From a checkpoint of a small CTC audio transcriber.
Model: 3.58M parameters, arch transformer, layers 8.
Training: soap at rate 0.0015, 11500 steps.
Data: trained on telephone keypad tones over noise or synthetic speech, 75.4 epochs.
Rows from block 4, named by matrix and row number. Rows with one number belong to one neuron. Each number is 500 + 50 x the weight over its row's rms, rounded and kept within 0 to 999. All counts start at 0. Numbers have three digits each. After the name is the row's rms in percent of the matrix's.
# fc1: MLP up (model.blocks.4.mlp.fc1.weight, 768x192), inputs 128-191
# fc2: MLP down (model.blocks.4.mlp.fc2.weight, 192x768, transposed), outputs 128-191
fc1.447 093:478519509544517418500455526578502513459475470459624499502496491404481499470525492587587455592477520514452489517395577531491495399557555539443545483478493578488495497492446395487460619533511541
fc1.448 094:599416517561531569582499528510443595500538531471555561535605541580526497429498512518541500491565511458503570614545542470395536538535527526571536489608397424495550552497508537576497540507494535
fc1.449 107:445440590513485534526506454413441478470455474435544517495575484365465588489523529408494515542434520557478513514395551504464470392494563514480432505556535565470555626480495480487524510498495464
fc1.450 091:488494527624454511500468547482447539488363481385560529579456630542552555443416538484471491518494534496485504485481498503449597501480625508473413498568518463532510489365375534517495526551486425
fc1.451 105:547505478468504493512522504384529556485485505583536448587457453403548469485537489465584528551471499516515534501568456563501562493531490547608562492494503492525464462430482498487560499499553484
fc1.452 104:542523571500460523567506444549486507538571529428504552644481529564481441476600477552470492495519498430446437479554499544515515499503517530467488501500468486422431436485579474605541549502559486
fc1.453 121:495468546417557488521512589509470516474355407512494531495462601515564514499458464616473450562589587460501524446450497548497517500423531474569492512463492493479498563438580412565474530530484536
fc1.454 123:533585476453482445433575529520513516484436448585400582476415496482489456466550457444546486524525545420399443448488545512507527442499519471553493462422512509475519467493406466449432493537488598
fc1.455 118:471465446490505503560491602536616521465547558499512464406505467345502386425465531512584414575567574470501466483557524505549500480440528498493520448447513498446513399483391477511532481507549556
fc1.457 089:578552404612375499516474578483549549521553503495557513561564464490531473536515506495455514458490506461486528471523499487486505505543427515473452511525353576482504433509495522480617483444528474
fc1.458 101:562471587490535525418508395508424591497507436436448577480471598519455479501399416486484489505436531515478534528494413464452517500679550521583460647516541488512515464528495505499437513530481521
fc1.459 082:519437514496468533486447534486493497480506491522489540552436558513618546423490500478415472495470538572415497464486486524497542526457563462535491536594534520522568526515493476527489606513566512
fc1.460 105:519402517526481412586517512539480530462482487585453509374503477569532483421545550522518487545501543461523547496563475436501494500460522443591546539523537527484515376529386480487459460477487507
fc1.461 088:433405486525550502519530469520451520503586503469491454492513521444425519503437492530496497526423463457504459557476506540457454497585506467481485427570518495481540452583453444434488554469532312
fc1.462 091:509416499497449488447490474503476458416463478503495525481487420476490452547519529552401519619506491434496435501487472505505584535516491518409535451510513560573547472432387456463481500498483528
fc1.463 088:561427562525510479471502468500519472450515477452488527536551482507470456512504397561444509501518579503378483586487527570477520493498409495439512434534515500537554601367638535495443535477527595
fc1.464 091:465465612498471527533493510449492534524469456567484483435497458450473479544446526526519483489430562484519506550435409520539436434495575510549421530550493545484489590518491503561477514448474508
fc1.465 105:457500402455520565568516482467455424494482564496523498452492417500423488593479469515481457537464556368578504552514515550501502488497525541441599487373465539434574546497490481418472511436550586
fc1.466 105:483552442488499385550578512466525433499399544513498457645467451448519466485635421587457507493524551537478520551477606587534503457448461430506484500503459450608504491487491516394458529493485559
fc1.467 102:509441531492470529477516502445584543547499494479452463507541557454501471431479494402445471496484545583502477495503553532484496576466456435486521481544501564427587499510592455441513423375479429
fc1.468 085:552552396520470505476491496476509656538486502547535542497434564445510497494422531516474550450421458524433458472498511516502465592431467482456516453546440488512580461519479485486515492502479497
fc2.447 098:432389552500540519486542496456487440522461524471487549502431515563519516518547469427490619499571484450505506446488479472545434573411464400497420442325621451473522568491531547573453445481560453
fc2.448 118:540493492496469526476536482572516525500471523494480404477491418522536389539497526494557469500491521480451465379524455464655455587387535431421486501406563524481535448542503440488522499549485507
fc2.449 108:453451484533482485494489462505393502512535530500490490580468615589558441534529628455502503489597376468595447466528423431474489485491501501442430520471581506493491439502517515494516479358509465
fc2.450 092:501480433386545583455549501481535552435581496501515499367563490490516535523531493636524478477534491483462498498561486478610554515570485468457454538502611501495482525490506580425523491485571506
fc2.451 122:492435496538493515553536571530482424496550467472554394430515470488547538492435416528517497500508489593465509655478409572465534497503492492526511488427474538608582496527574494547551589491479514
fc2.452 089:639521476522555496450450596492446456495486513500447420428596421492512481586403492610485447482500518531412513432494507489529501497421530473617509509498525540442501537537515517440510500464398492
fc2.453 097:489612462549554508395540437574514467509522509561462458456464403539500497456550527490495470600445461542431455494551500518533509542455494494511501502412588474336515479480549530461479504445530527
fc2.454 106:398458519506503571502407497499451504518525550561571504474397457515486556475577494557481535479491464497463468494486504539447547541497437395459500465472513488525429491543683567544472500461389507
fc2.455 099:446483482532514514372431495512398502494541487590501489421448535471502506542529473500504510433422444541529496464470456477517506557545478380474476493494517554547518556369570508410493452493493438
fc2.457 101:345485511462549412539491515556495481528519518526456423490504474532588407480508504503499491486513490415562514467500536510463388439559601507580512481495471409442473498461485485535402580530532592
fc2.458 100:520451405512584524539489446476620462461544489448508462546567554521476557506534557466470526463576540485481526509546480456476493491518563490579503530536496544516483585522491480446496500599461435
fc2.459 077:545582472547529551493505541492476462444418509480522398372499458503489530532500502440497468518497458439437508506530533439480510579539488350480496520458554530464481523516500627474464459468572422
fc2.460 104:565548490507567581494567496507509499455500495569548528497470527479479483458453524479559536503496516576428561503543436436492611531538499418423505518499431448401487550490528498404536418491594599
fc2.461 106:491428484507480539496562500419512539493490503627586592499556517586456579537479461469450594503679526536503468445531510435477492504541505519501484531402610468545486524478490623502519537428546488
fc2.462 079:467484519487615537430479420565477476510496556423471435553524521489513457497556485496540514466478538444521532494446527430535486479536475529514506530536495467493481529455560575517455577472441457
fc2.463 088:477611409501499523498524534533426545556562615489434440488449466550566442520447479509476459525481468485568603529498635540564475599509488531530539462535427498500495478524403584453498484548387493
fc2.464 086:582451507489519536474513485507423503452520569498498516529496536460517511514592491429466506549517486505630523399505485505501539472483426526487511456377580487492435460540467542474478444525475529
fc2.465 102:494488549394474530435513500446564501484549525503532452457510520501510355488532485436597503491458479476483492380472485472491528550549632537501496469532529420498590516478480571497485521521480453
fc2.466 105:523545337495460492512481426515490554564454519487482543492493522501456463471513549492445554508448510518479498474498395529501513497404480454410503577499575455457482515598505403610500490453501479
fc2.467 088:425571532528510523479499500477463386577465475547403432506481388436471453571485474549550516424478507461458569485522488517516526422442435501540445388483516508480350506506568458501483466561500475
fc2.468 091:516455585481578576500539512533490412560488462465505375494553395582483442471518534452517541535508579430537532515514471480523543451560543510524518531420513462390495420520545528523407487558481543